config.toml
train_examples = 26041
activation = "silu"
kernel_size = 3
stem = "single"
expansion = 3
residual_init = "none"
grad_clip = 5.0
adamw_weight_decay_other_params = 0
Rows from block 11, named by matrix and row number. Rows with one number belong to one channel. Each number is 500 + 40 x the weight over its row's rms, rounded and kept within 0 to 999. All counts start at 0. Numbers have three digits each. After the name is the row's rms in percent of the matrix's.
# convs0: expand pointwise conv (model.blocks.11.convs.0.weight, 888x296x1), inputs 198-295
# convs2: project pointwise conv (model.blocks.11.convs.2.weight, 296x888x1, transposed), outputs 198-295
convs0.226 134:469540481520525459442472501436418509451494445551529508502466427489509566436454518519468491498568536484510530454470485454527489548445436463466478519488481513508504509483498514438502500535489536473551528439547544498524504539525481460494466488493508446515530539536472502485513428480552555531510434
convs2.226 132:495534543478507453595511432497452535519464547516485490543473449506454539461457478519437512434499549527521498481458518446508453561452520466530546490468496433481596482540528493450442460532444473549466490425481547442508511516444507494514529484493481433513565541487549507468535544542441495461453427
convs0.227 092:453477490506477502511452504483445504472509514526469473478458528450495577481501465500529449470409509502511516472495450497502491494433468517538517481558518450605538452537511446436444525511534466486542535554453553509525477458499472496473487562415459484558528492479447528456436436533462441459523572
convs2.227 092:513504453516512483515485470520420519440434516581427531418544511593495502486556480519476425448551413534533521433553487477552541473496503501411508527474503478535460491536517505527479516534442490541496463571474497508543573540428506501505465526539492612525487460528485411499450480517506427551521468
convs0.228 088:566472486444536524592440538497575488524500513500466580412414543517506503459483467489487500478469471456485396549534545449525504458483525523494521432530561517462474487513504559447513461501391472413597420533419481501434545490506460506552497535484467478509490487444470482483513470476481493603547498
convs2.228 096:525452508530466505522541563510452545503540468571496444486496484443585439485563511456446530550506484484465563498509512492499527458511410491477531548567461472536488494510521506500506510499477490560492513531492486479511535518477462413487570464457563491531470565573526511539493421489506504495478459
convs0.229 072:500587577496508518525570526526428545499538455440483551493535482502541498563476502572482494527518534518536468463526438498427582552517479566567468481507510507539494510514536551504547452461603490526536514392516471492490530548508526502567477473468518464549517479489437468471482488572505507584548487
convs2.229 076:535510465537518564528449445486504465426494513454532514498512519428591440502499570453450500416439432544532506546493495530541461485464466421420537485469517556459488496549505507533515518548458464532494473434523505528460438453536422518531468454579512499484597535534512475511478492491514532508434486
convs0.230 081:486540465547499477473514470530500539500559489474477404521487431456519481553423510448495496531574501423519489596538459430465484471530525493439471452498544444522503477437501537522608552521499520503498442498493496550480462534440476521482473488496443584513513530460460475524516514504472517503549436
convs2.230 085:526478494540522544427489421505480538537494533502446453540545573546444490509512482516490480465539412465510475454552503575470526529470506451499447444532493484543426449505542462572503570415461510486508479535506549548399515418492589563465515552487465468488488475507487488495513487504448562476496521
convs0.231 130:554441487503453519475465502466518497449517497464531529491519425393472583552438491511498519514414490532500503558485541538538458511483475481501491498581519566488612494522478455488493516423494556462495473544535557465443547512418486534512501446565521474477495480556509506555493464508534564558563524
convs2.231 123:488502448483439532534504480468503494506455504588436490534566493550454551506426440544518517475503538468451531550492501473519443444474438505521476540425503489460484532563546480448500393357570414476541541555500551545476547492431551539556511530519466582436514529496544505510463433521495455489498514
convs0.232 094:539544519459520482553521519513547548511500505551536548513522536472486515518533391515532483505540537513512455537421468528572548540604551519550456517487500462468468485481462525543425457398493498484458492518527505533539464503447514439500425514571479463482477487566537467511475520542511536448464447
convs2.232 094:499535539503476490467510416413478518461496522506423489483483410530524452447472468541460435441483482513490478494530554471481488469488517471551553446511486519479531496524542548496557503529517555538559553472466537534513578543511557473497500536454509517510488442430518540523515459513481413491460510
convs0.233 102:526478503462575550482466504502523545525490469433582522495433461559489421524499450527435521523537483494401572582507463406491469520622502505520516449477481488491546433463453443527455508510484497536505510526540521506529530530468546557449503506477499494494475512517528474528478488530449622527486496
convs2.233 101:516505462520464514534547478422518504467490560527473543431561489505562511459489507518549480428480524435555403471543527571502481528441462507483497502460543484577509512567531459441526366517415483537540566507497468425510533533554495469568417562500516505490462517461498534507533457511463415449504519
convs0.234 087:502550511452482475469564543487460498596497458592425531543523486572598534516490502504528474421542471504537526470459504521501464535568468475581477559523478448545529520481522518531553531493546477543505519449530474454478551490498507477490490531495422582454535502469523580524520521520572472472450453
convs2.234 088:536483511500474579442438548508602540448546489501485510455473473550518507569532561481530551473532535516487460490494414524463540530494481513497574414509498568397499465567493415547507571487507426481528500477508507560531443530469492464532484466523533536480535537604489493504406496478507555535561467
convs0.235 065:473489467529522520495539531496525459498541528494494472530468495484486511543461441473568522451492418566495508543454419442484450443523496513526507542479536454467592476473549498537483444522560540485493490487414532470560542453496493443504529571508523538469437421486446527484539487430449475467463490
convs2.235 058:514480552524509551528559504453501502469556546521464477501460538508495521498518496470510553457480411557534433586519479465534458440501473582469605536549544462453627502500512529526489472532518536479505484528501521511548538444519480482539480528470601479465463422496459541515489524422481493522470554
convs0.236 096:518491490461496544488472560544461462487377470528511517561498497508488460475504497492460520498525514470491417530526466547500519479443479515523512462504565500462577455472479424494465526464502550544555542577545499479618503486532498517520480566523418460481507555557507397479521532438544509501474480
convs2.236 105:568458495547472505513499508518464509454457494496455488580474541498507476527505468418452548506473510445548531484519463552499505463449539482429577495574497525493522512493485505488486485473538386547548488495495489530542500525528472512485466457597477444535463504520534402540507508450522521480489440
convs0.237 114:471443452542404500437452516542462501513496536443522481440521546542501445626500552454522447475589513542474517493514559551477400470459508467533481490473470537517562541551470481581527487527444479483517503500525451532481534471522514531483554570542455415492483510489557451454460549552507548474462431
convs2.237 108:493490590420542511568518533481544473487544546564503504546452485445501487468487486496484567478426548460485458472454437485478529500540461468504505531539501515523415401485533537449497512491566448520506498551474518476541432494509516493500487402542481481468487476446421548576520434497491506554560570
convs0.238 090:419464562450471531532509481432482530541512537542511482560433545483553538454522504542505526495515529399523521488467479481503536524533520559525408464462513472550492548470475474488498473525439488505550582519488522522487509521426535444454461564494436533504468557500507536476476518553590444510524427
convs2.238 086:475534427458487495467521524472485485568521526465465514496492472459501456472431511518525506500498472465431510542538527542502502471464477437519430558480507509515445508512477459537580401519489470534485508500478494513544431531597446523463525522498537469470537454481532539361479482493532445522583518
convs0.239 087:500542541580457465515518463566471466529471512507451543502545491422523485567569451536487478581529559461457494546552478499534517499447453461458432578524463487545516455507512498474541570521529525517450591457513491401593414454497443479503500495475432501505494512478486551582451577523512537501550517
convs2.239 088:401470513480484529491503447527485465494477510510515519538452461492452473517525476482468549504505545412526521478434525427517455529494498464568486480450536543495493464482584511507503522518527425425592449543492491513433569500513491482472433541444558580507528567487511432464523527435510501489492518
convs0.240 119:473492515532431509465543531554424494517485470448455463492552465462562469552504532475437453406544508519558570526526471541519508502491463480481436473506547579517519498513484534552464561546486504504530514461492518500450538562538507516457517569534429428447483460485581411426510448531501563502495523
convs2.240 123:499472450521515462550509416471507437529508522496548520571536469579498443510466467505467521556506551550479518462543478445539426433521537526522456442514544525503548502438462477509514535430513487537481466509477434478514434523463443491491478495525446525505497507494576423506495542412506537548509583
convs0.241 084:477534446530490470528466452464443526560478492476530557484526522475451466501554503518545432544486469491480519510552502499528514522456432559513485439579440472487502475428491565491519495523480512515475477448523536584462514432540454529428518407551536472444507501498491517501528403563430500449443530
convs2.241 079:512522564443447503488554529523487451553531506473430512521500444558523548498545554464472594486612465515572425503420456561522494488557478477447513548485524444525513504515498448466513441402511544509522474525491459501555441543462518500492500499445468501509447505486473474466533524457441478561515506
convs0.242 088:427530513487561546517507456567430523455507485493414500477543557469502515456522516561481495542421519500519564480523544406511499467481503586514450475499450526512558494493477533536476483491482456485524540521497445472531430518531501501523494504498514519478493540520489498576506589533464483504447459
convs2.242 084:486529488516566546526524452561554520484524544538518497551517482464517558456417461506454370501480541472584572522461467432415517473500517540553517488512542467504514520483542432561490485502521547497540471464460477478525494556496534502515501550473538477453476493498498537518497542596550548521537493
convs0.243 094:551513559458539494490515529457576470437500524487530506448500479447529473478446454514455467536470483509528483492532479476512579441508537532532462569480482497510571563508444515502478471515502513511472470512455497505508530555565489475476443537416542527557481480437436489530466564419489497483485490
convs2.243 096:469523465481557545546523444557412517468502492477496455557522456532488535453468494473511517527488472429529510521568521559470436493497519492512451421521559499462519460477519537509448508464463472456574613523532505472458518491553472446505509478625443451449514471500535521540558508577521532515479528
convs0.244 098:452523453472515508523503520468452520511511436498579463487490531560515510520514530513502503460470504412490531509457476559448449488448504506502552539493472436476579513515534496551500503462478504471582450478525513525527608467509474453524518490547481481539432564503500527555478556509415507576461462
convs2.244 097:546560505568489456457534525551554460524453512491527559489524432483505518570461500459542498532487455468490478509476521471485531533553487533538463557520484522472492485505529506471460593489542481579482544523517515458600408465496573583467515510497452515480511488504553514457481410458469478545573535
convs0.245 087:445567530562508544484572539479518455526485492514504497539497480429490509506498482490474514517453540507444446491506483514416468556522449572535398562509490515520499518524448540529516514440539558476429488464519561464503523427520459425442501470512438541466514506472520515527435409523528614470530428
convs2.245 092:518473504527496515477497460483478504392484453534520505428538409575515558487501504463486450470565452543543539505523522505538423466460520506505441418586518570454476479478543558486480472508525474470505558596578520523553452543515527441537457484444545487521425534497492550489468501446471456545522603
convs0.246 101:439572477562539529466504496471537620441557510531506481539531540481513544480591509540427555507539496534540539506468477513497508530525498481558490487523490534452552454408499470514470493449405462448480562504516553500483444509586499528463466413531424505526491503516548514483440495544513405473531562
convs2.246 100:511486443526451484498531439480452425541507515561493513484537439471442528517488477512438530445506499530497480492483470483491511460523455510598504494547481530507429440543547461537468487536483439491531508442570460473508520533538530478529478510474461448553476507408484471453543467477491510576538488
convs0.247 090:453462539443519491494479505483552506435548476495450493477458513501532561540545506463457543500559506478459514394550465481562519529442516472464452442485586504479566476375496469538511512428474544504479442534533467529470512522560472525493463451474470528435457496498532469517457566435505592522560544
convs2.247 089:553451437462445440562462478522444496500526517524502443450512493551578517546509497426548454492551405513513461498528474468534508462472518411513476520493517438463495534580532447486504470511531486545532448459514463573585479447477450535466574487537498550420523552473449464515525496464541546552515444
convs0.248 068:506480558562552473467447493481509508444509509454519479489470479500439529516493446512576464529480526501464507496401449501455433420485583516495529431478477436494487507575574494491568544463477521504499483428489456575439352528534584512571481436469430509466522448515524499507487490552495448435500526
convs2.248 067:413558459539456482475481507508514464537486491523579476434431468492427532490557502445516490516525477505432498436443390514479481527523525456496459476483459468477511441549507466565562430557464528534459501503508502486526491456496535477466570488587466503456585538487510551510537496511494490468480539
convs0.249 121:442436499499440546441530495478439481462538501525497473526512498394570502430469531502477440485532570547429528460527484455536461464504477473509501414503503529504458473506495486490370458488497541462542475530431571519407480478496542488435496504474502432497507432515497518386397507496431522526479514
convs2.249 126:455498363433483548512520518464448516480528501520516501526473537488504462516489476524497469457494494581520546505535485489587515415499484507475552410524461502505444521550576469513481453489533514509458486543467493508436553433453501404493472522503550554526498528435490491500498478553476480526491494
convs0.250 116:525574503493574499499546540475544509489516496489439485538491494457546503469482507504528441536463395550480480515441470505443504501538461498479540483516560495517530453485459498425479439487485485519500542480559499520633530470477468577461429536540529540539479431508498467430467531544559471629470461
convs2.250 116:560477453477549519498551509432463464522483479537518508533521479470520512472477477523505422521496451534496449529473475499511430554519514498477441514494580495479568445461531524534492446468474432489529520458462540581532486539474517515523491517525493540576522436456487547387488581557575449497455456
convs0.251 075:529474490530558513484527508426498463536501500543504498489501528489551447482467473489527481530522443565516443493529498534470490480460484437509501522522452529628571512451548471517483510485499495447430500534457451505502472455479487487497473497483510524490544467558481570475514438522470514491523523
convs2.251 073:462422553506469560528489464485512525453518510427490533507496440532552522555537495551490509489533486508555562502469416425481564512479564516477457441482481419444474521455488508519546487524496524522561591431482551585469460543507565550443496516487517547455484484520538470520475440499446474457455542
convs0.252 108:557505529472519565512484513475478507502530502556478502545598494493424481503475504550490425529431480509540485505470447522486521536595518472513483463451461513502549483479529528533479527492539445530503587476457530461536550519540507540461509426467463591521576493547513460472498460469518472556429515
convs2.252 122:515478453412512466511474483442537471521530537440536509531393510516506485513545494531524547482467503526477430491566452406546498522442469496504549476516464438567438527504514517543466483533521454504480488470540518460488541406476488499530528513537498445529497494526522491479580542513477487456497508
convs0.253 100:579536472485495449509516555536499564502510501528459535464560507408428444434551461511467451501471462515501473487469492512398573458559483509436519447515541486557481458552549482480465550528558516556545494469480470538538439429519500552493486385477509498532570527471463514498549517545501524480495478
convs2.253 107:506515553411518462523550477461485453456522462432472500451465494622427530445508565564493473494497495433570555419522480460454552481440484554528518517561500454531498492510442520472428496493537499529488516478518582467522424485456507503540555536468478498531485423502517444570509527471453458458514466
convs0.254 061:476526508514485444455505527535415556440533461489500529424529487484506538517554589463492528465442416536538450483440563476464497482528487437502411542574474570456462491503461538529497496488509487558519443530480468512559500466491548479499496504519501503528497488560532497475507459513498424503497527
convs2.254 065:475445527524457502523474422396543442503591552509474476461506484551518536485498472544529476485511472606555507488515512508464446468472519466490439484470407515557443472529475465569462428408417510456460492519439493527510526476612591482495529490508525495423539511517440497520451494512505473455527492
convs0.256 075:466506491465484458436535454542478533515596524519522520541517538505513529477530486527570489471457504476485481501497535517483517464494474534533542463502445501466495469435499464506450485498468434502510487560498478564522530516478533499456510424465470564438497493513427476453541521484433421411439532
convs2.256 082:448550485357514504545441517500450536469557421515487480479537384555476392515449511542513524515477516544462544527429493444558446448420503578410543491462554472506487569531529459543496479489524474495529580500488485487509477516514437468521477462503558523476543548497542467442504575467534515493506421
convs0.257 095:498527527467468512471572553491441441499514501497446478468470467464500409516481457509490481507545436598487540459525478582455560504506525482498514559498473419497475572503481506452540512520477543496458526429520475556532494508507512527462557471534509430540555532463584510515410513481463513518547514
convs2.257 094:516518515540510514507500509509563482474512439508446561534479453609455503514471488434487494518513537509471453527565437505488491472538442485555490511540510472564577481525508471513541467515528510515457548432527512518432511488531490554481558547548463459517611515542492450455591477532558500528405522
convs0.258 113:445503434589469502501471496538457584502463604444521507484537450485505504432573521496429542491483485446455538486565437578509453451548492556518463457553499503500541517477492565623540473527485458508549460577434521507509488505422533464487483529518481409460521451490430474516548519516488549460453509
convs2.258 125:525510470537485470483515481537537468540408502566526483427504530482535535577477507537591482504459541554420429478467446425469472478449531466542494545480512463519547475563506511510496499462452507490538420512483475486534552561477518547507513537435514464501454505485497568418556524525480484412448466
convs0.259 087:523514474521501488556527489461435449504473440474586516575494519468565462487464500589598606520499513474553490501516512467505430565535461533535513502521504486468525551521547493457534493495537483529488482431529516458546474573482515465512551526542476451493467593559571631495479522448542505524493575
convs2.259 087:519520463504534449486450411561522389544515516496397477564491454487509508457512440561600532577484537520464437489428532501487480507523479480484504555552597446413511520566531494521540510511482442541533445447556506519570474548441534543536568498532477513462468612498505571541466472540525511455510528
convs0.262 111:474490537539501590494505526531542452507431509546508508517567501494425537455537530509462506492518457521483526503486435490502503461462515484463480585485541573498455533540534600458535467441503497432581514371502505522520534474507562494519536531505428504476499553476503526505547475493494481503548502
convs2.262 116:514566430489469478478528600497503429512532468534478478473497533427504479522519477492534522546527602534526501457449529520487521473430512506498490456522487460497471469541493457509435461493533573506445446517502479547495473553540447459555427468507517476556536513498541471492512550437547531497494468
convs0.263 099:478454431524431445509450490483533484537472503468541561450473522501524455474435488544570603517560519523406513517529507473509462477512487587532551452526480459524509565483506450514544603555487443461470482505503513465490438560546467472494538452460481480556497446555480561542515422495520489566497497
convs2.263 100:555573500568540489505503435523459507468531498556586532544473554482525483521558494507475516525443534453522464435547476539512527530413450430489491505530478504479535462535463530474430445518556534503535485501446481493455464531482546486486505496480563461453550557467486467469501478527520535521497472
convs0.264 112:537459524479499558485498503517478495479486586527519444477535518498455555533526480496503517519513468479579509434426487489476392567541539450433497486521478543495492581418476562521469504477462564472506497503511588484519577476427477535533461485516450492550492530503486562524419424501456470584512496
convs2.264 112:538470436530488442531559573472498540554486474510441508470491457489477483487473496505498514463390500543522508438464498492474421495559495508443428539549457546499529516523466445515523496475499541490536558503476419492466509462517426520437537581455469479532609493480523428568446538508555434504470507
convs0.265 129:439488474457508538427461482535484507437508591553466466517508492476570433465457506474564472485451482489524465448536528517494545497511495573480475473549432500515476479491491611487543461543473473446497501564506512493444542457470498528521555535504559511524522456472441556475569510486520511559503461
convs2.265 121:447513475483508509511518530551495482447518471516489523448402472526541494503501487452483466513450418446520485540480515521550480475531425519511484492552466502559433455528486562514493548543455525479486510493541511494460578491483501602488574546448537515539538561465493562551505532505507499486462522
convs0.266 084:504509468479503507560492543521510446543476492514412508540451477527539469461517500530601535409424477568487436544438524482454487551506485458513495480472501562467468498502537485514527442504526466553550478424449503488492519565445568486557549498452596512463470462492472504524525485543561536485485507
convs2.266 088:495505479488470509525550454512433539453415554536493532458545558537470504493529493508518544474509466538572462468521477553457479466545490504495503536486491444482468561509460478483542474470505501422454561493485530496486488475538354516476481499494432455418455505514492478509440435479422559526445537
convs0.267 100:506530508508496570504577455485470513510455509448452492435465528497594531449454528455569494585441490540456498535493384444501484515436520466396491478429486583517486562483469509469476524561493519516570481525563557471485509519495495554501499525498495480480442545571541472500435486514659482500525473
convs2.267 106:435533525516487524527501499506474515494506548473507585516536474455541593570463487524488477495520478450508514514505456498490479524459559524552458472547454528541562490456477517515503530523506503545448526448491517496486500487542494604505446532462478519474448495557524541466473456519487466501550532
convs0.268 070:456512469490542527510500515460513518554465564478594487387529455480461423474506543552514452453460430558448568424464516505519516465467553505479557561440507544518578466588523500506513498495544483412509452557456515529493443557440542537454437449578465470458509513531456433562602567469504504471472513
convs2.268 062:440554500423514471488483432469521534541414461447533531468489488478463483566536536503509453514456450511526538476473545485521537420478450511517461553519498549518574466546507539503496510464540575446486561506493440564499517485498528563507567473478418453568507426445412442525516543489476492542542524
convs0.269 068:530411558473483494517524560471540513488529416482488495498545452588551453509495486455537450496545533482446473447541514524516529500532543488472462438542494505477513473474493498505555538495548546469516507497526473518454451496530493463518602541534475564513476562514474515457455528526575529458476483
convs2.269 070:499501422496562504490474431498475470511525490444436477472494474562430553440475504525506520414517504512523575480499545412527501548484502446486554578488465491504588512569511480491468471451506378508470429477514528497513476576521452481479435515517454518480478504474473523529450486451445493513500477
convs0.270 095:531501559514440494535557531495499557557536462531476559484518549523511454472490484483495522514475577443512519437573526477536467488550591500546459478463496531496508542579467454523467440517433508498516421475465492526496494553504446440492505526535568541483469559600477499551590473524558459519452463
convs2.270 098:487539484516490434473439456450510443505537449439505483483500470541497462469521511533514509510539492532442523538514515504473553532459500532471521532488404536495525459508540521454504503516551490448492548518502517460517419502478494526531500525514453474566506579468551464469511561475545565456496477
convs0.271 125:425553515448510504521463472484560521414534525559442477483469467475523525548433501511506494533440495523470540512572451514497447535486522422480421549518442486481489495493490486509528461489466544511465521567514451464505505497475515571436504522524464527439450527486547468442559444505551494456535427
convs2.271 113:468466534457501461501508526510492532415497491582442539493436467482535528519568529467510527493453446516461460515544441446568405530483432519459437540570545488540476522512488464516491511473500596507470494490493506461541515535496514535512495575525553581429492489510510453484442421501526503542501486
convs0.272 092:452505471481511530542481560530519561496458501518481513511538512503613475541540472539569464451424483516488506525549501421444464514472466506541523422457483564466442459498487480505402465499534476528450514468524497481491443584390499521490472492419488578540534498431513483470459520520477538536498477
convs2.272 099:546453414475562511432477519487496479529508512449469533512525514556468477453473453470458536556538448533537437492471553573536444604515528477523491546501451580509500548448543518472528572590499520518534502491451470513555517493534487501555457487478467468415474528546482536545543439522451470528499528
convs0.273 109:446521469548482546482571498442519522535485473446447548434460544517493476463455463507388495468484524555470491439475483557440513549443453535521548567514511478499493419490519459474414501543489464448598390494505456412589475436505532543500517466438578440584498577555490499567510493522525517530456516
convs2.273 112:485499535520487473554556495477542514527534466473490561465451420470469386450499491527521479504484579522479448456453534538432505549501562562500522489453453474493468494555443440502451412577573584571475495470494488473515556482446467532530501538460582523552534521587484435556527512519455499482496516
convs0.274 095:537442509432469507480502515574464424585505525498561488562475472483489518508567503459527398472510489511531467428464458562500462518489507536468538468515507416509470492531579499484501581520503445465500538518544489512460469445534436492428538412494496537440518537485481525565495519431504521427518471
convs2.274 094:524516495467530477491468613494355517531543441457521484494494510509516487466522460472522528559518519484449457508507548496464526559496545498434580532478567438491494557510561464476458569498536522517480528560501520478549467505540457412442447459470528522487502511492509433504573481469534550482508470
convs0.275 067:530465508496542525513547500516462477468490404457552470483451482464595450435479461465522541512495480528553443477486538439472492473485448474513539449548493423505431468440543451487547482489572460528549467528522497473556570461518507563426496432556471576462467527522444493497423520443503547556498519
convs2.275 061:548486506503572514562524444561486431480448517432478558471528466537532451465493426441547503544494541498498403461477610461527456469550527516517537467509458433516459489474536461564479523483519475499643425560484474506527541474450475517440486422507499544483466560535481479523434438443489482540556511
convs0.276 061:471545504448532471574512578495477415470496515475397567493484436503550464530507527466462521536467497525552521412544486508523536442462504495545523435504541480520595491433525547459460555526445570499416462511543500473487564482498489486421469526571478523501490496558528462434532494465406449461559473
convs2.276 063:561463564525476469442412470473472547564476522597462497475517489516513505470530531513550434456503456500484533503522428478483545539465514431505446557497472543431468469520502491458515473517564429491587478525551435591510464514527468533513540474466478433534500504488534460501518516509480495520438489
convs0.277 081:512485489465542507546459489515536531448505455472479486487527479548508537454448528511455577468469514534586524542557510503472520499524491428508484545469512513495462494524462520498474532468524502524506488526482549539528565442508557466530496501476468562472505482479511432497515503474500518506502472
convs2.277 083:531447571445464545506488502473511497538520480545497553521489450482506452512465558477526513481499592480487506506487501511502485540502473502454528441519485445428431537476556514571569448479461415513508512475410539522530487447533505521510477505479515502511423508450526511431499554491550524461507534
convs0.278 089:495480498491478470485550503520512517491532477525443451540586438518546540547469505488434490508490484474457508422487508509463498526460553547454516497548488506576459524497481398465590533444537448429460515544508512504417518521499522509576480466477545492492498482454504460487450455437526454483527527
convs2.278 083:454564607584493471543512438447510546479497465437523450535536541458521452557532487523484588522540430431511458561498487500546469517536532455488501506505507469470538481484446495485479532427515486569515471471460529521488518491511535447410538505503550540551478485480440506485514594586545468464460562
convs0.280 125:528529454559532525511494484533419469495484485475534457523481544484417461511492409588495520510489522471462420523483502503469486604526513461542524517505487554498454502537457457485496480540458482453491535431491437465525508477464445450417461391458513481543541471461495564479509514486498457477524533
convs2.280 133:500512558465443537494459527490530473588512490454534472548507477467434529432388548517440486534510501433471431511538465469485502512541525500494480375508542563499472427542519567472535433452493555500458533438508474471548505475547505528543441494483533523596482518472482479480533554511492496435517517
convs0.281 083:579508458528421625469538525493500541572517558451416573495488525549442551498489514463451445498493531544503457504571456589469511490541549439575474501471506530572521500493446499593469509461450558490453538520564484516513476479442464518453535468503507545445460491424532482483521527516444478471573525
convs2.281 080:535478405564449593472540495487491486537463497489440525506534574525451479535518561499440492484494513540421475537539481553506509539548561471551482478470507446527496475477534501597438543494524544495479463541512542565558482577503449556478509544513563529453479521421509489440517502499470491487528534
convs0.282 105:569570478563500529584477523495487488480538449529464467461497463483483522482432462480471494442414509472503568450503477537425427554499465472458458485528526553484432533479486514566459500525421503478453496500505458549545460572557478534489461563503480506510468469495449491512436519510488556520496569
convs2.282 110:535460458482486485519503509517486441446480513490435525533534489462493562550494526503459530488519539532477523495497508490409482426550455522543526464449498474506477448438519448581480478514474538447516543495462466384463525616548435541471504510559503538506399506442473439587436540469557517505482463
convs0.283 088:520510543427491553518542573471483482516561495460525455440444494537556455479511539487514490473564516458450507480477469502514484528503475428560548526440410442581471531437474574474488488446462503489455505464472434523545458454548462552506540510540524516486547461522531495575449540561442557458492542
convs2.283 089:530486518450482507508404482509453490461565488462434502555448462528450486472565466495550436554590528498508490496538475416590489558489501496413518534519477522541480555448572523506561534531495478482525475442478533520535493519497539465544590527554494528543509487515419532468490463553537581472473485
convs0.284 128:503474472443500509450474457464503530479555459486512500470468506462528475474544578529488507490491482476434521421496416507462521478578509499421484431508491527524484467446494463600502477487510497483507539464542508429536597520534467502483460492481467438498487549497470462464572550531445460506548494
convs2.284 121:512463527527477483549538495526478487424518570489519464514573483509561513508468456471471499548532502540550468597503502541491489545472533545547503527426432482572485519453504490539461573517424543496491493475433533473534477488437510516540527429489450453581518467544569555488467548500592466485470500
convs0.285 083:493559510504479449441599427539487529509563464482511509507559497617450521522485510449493521500529477463500461523583482499508500479518564530481602467527480543559535466495541483542473473401545470508449434491439506539540471545473517426523554549547552497524461518543541505485523448546471541478451553
convs2.285 087:555502515539567524493537498476545513450503532474541534498488511544536527477503539488481519447592483493512586498460558494471545523479502466459483485486520524513556510441548511430458489513488500501532597453575455439462536479528476570497464483512477574470472453483489491462508470471510524455520495
convs0.286 106:443501488524534491476493558492541469421544428535589463453514475490466464522488552450511433509515423457497439520492476501519525469528514529474502484514533560507506554528534483498448478448502517548529536457469525508461493481522529470447531593580557507476517464522484432432500468494521582509456455
convs2.286 108:472475483507552484537432499487488467534523513570529505479555574454568428469506555458558477539471478550422488589511561442523584513512507455491556501464464551431507474471506486504480457511489500531549554467558484508549500561468537494481563481433418516459531510523521530503476558500547578517522465
convs0.287 093:497504582537609524507490520437440502455491476521501496517523547443492444480474509492530490461524449507505454510587482538569526431543480527444505516532493427530459508458437455452514543470519541489438491594533423491471487436451501494549480477512505472459513405470466496579491458452516513492560574
convs2.287 091:499462494456374501538481479482450470478512493513525467525541514529487479564571430516437529525530443601570552512566439402439514489458458520531543547473590450529507575556544528536467521498533486478514463424507585551402488447525502523463487493583493545534496492524454533471552530493539588505542435
convs0.288 090:467564494495544505455502448463518473493447507465503494502475472501506553398414519494462509415471552490580505509521481500448458501488493484531561460566538462453448480455446544573504539492546477491461462502459448515535525496571516537503535455546422502458515517467495466562538486512526563547500523
convs2.288 090:525616520425528541513551516546489484486524485438532504467561514479486526543467439476497507502463573485475502495475471465518473446536490579441497535456553458547477492481472488456461484461502492451580455442513557503417521515575465567497518529496505479497547510509492510489525455514521549448550426
convs0.289 087:480540535455484530509527498567521593532563553462538560520495503562492540423515521488532467503472539531471504436562515502473487482464500406482538483485574456476559529473497476464469547449463480506564559564512462539474494512444499568523516498531462488471501532530484425478502478525523512445508466
convs2.289 086:484515517488580513489463428479507432488462483497546478487572473570522531490526513493490443548483545447438507467467420444524506506475504538490493430488510551479464524510475484540528466428537485495444478530469556539547520487524505481421466499497481489449449536431568523507496495470551546505477531
convs0.290 126:463522553458555472523447481467498530503561413459529457612454496441496555470474480562486486463475494516520529465508500488449452567501474442529457503463530591446597451527480532508500451474484489481489519527516470433477467605493511462503471483468488492488514486495496480482442496489547546487491486
convs2.290 114:546481547544517511506466538486579478582507513518534461545460516510463538509460426497502598502480545513505492515525539452569515517484449529485543524433418448544519483527547570465448471527456523571452533497492509444596506536516587487512457415520568437467491513472413503548505458437518476529533464
convs0.291 113:501474475435570581510533524507531557431468472471502463429461512548503447446548552419491424532547497478458545438492441465447522489489565507542487499496501459561413493450461498487503473492491459510476523494534473548487475455576502489478555488455464491483524534531503499493576567456574514521446533
convs2.291 116:500551506451485489504515537585492581471375492416524427435517507512533535534449542541497476461498532445519505434420552509432561494369493547495562482466433482492578529457531481469536613474536485456560476466524534476471469528493479525515472458526397467506487495465484465530505518418474526527500489
convs0.292 097:505537540492489544437493458465510545472471538446437553492504514484417506451456549501481429498491507500452523520549522450551481471547509493461531592505467497529532499550485487482460493542474471527516439541461502485537467496556458454530517598477553520525462497522480450542457433476517542454528477
convs2.292 087:510447437509531491564439469561508515538629479520470467497448513465530479611498539547461567502507450504505473482533525548496488531441410524480539473492551505566494509516568523452515581498490497537509451498511557532513419493495523557484436442553484519471422506548511502445501569530542510524530441
convs0.293 097:540465506506551560542508532489542463446568488504479489490396518447489492484479562462455474531527531498463477526412511522418537496542499524516527520560542583446552553522471434433491473489455551528508537433544603498502513454482474530442463504460483551547406556544530458469513542481464463526436422
convs2.293 102:536547458511483514507518529465522517531529512483543457508521517494439465535543487523505464430506415470504474506482492500519510491523493452441508448451466534578506431575564535557572502551488494401477572515465529465551505490530512414440511466475490392557460511487484531576542482515488436508555545
convs0.294 103:575460438495520544498470492431513467532503475561534518495514480508425447523545427511553477500454490542530471536497491551453485490586473499523522514478519512452549545531498407509489494539515539469439466473514472478498550532483436544515457491444501514431455532448452491507514502492573583527525466
convs2.294 097:500459484447552497591547510523581552541541503449506436507450511445472516562440526453485483451447485513397497546512528498603497468529513437485473494582432531518461534453520467524425474565549520516498482510541414438575482450545480447534561493533483526557455536510547523494435528593538430463409588
convs0.295 095:471460417518418468518499549531514507497562494504489505409561520566460461461454537442493503551547514555585548541523483519473493503511492520474506437457532510517524443516475520520515503564547470473471497574487556493395488498445498453447482474395546486528473543471478455479437505483487527491543494
convs2.295 094:514526505493549529525454418515534528498445468503548508519408431505544550542431516462446454490466432490459474537468453417558412534513503510520451470509448448470467506453537522450461523493482519499525533416520470430549441513516530530585541506576413517462554461531485532530541512502528552452501535
convs0.296 106:477495554484476457514536536525570516501515463454402496582505541424477443495437469525510499524432497430490524587549498521533453450477458498529490460518454445579502490438461561516465524418590416482466471546400504516492548466457537505499471467517545549485537440548509538439510534566425510507524474
convs2.296 103:552504495424508411484489487498520424499483501483456447535433530497516466547468495505616532524476507443485567507569515466509480533505509472476470509537464525504507494449499462514507504474535532476539412419449497482477531543475511427537437573528460497510531491490536502495550488511427496476506563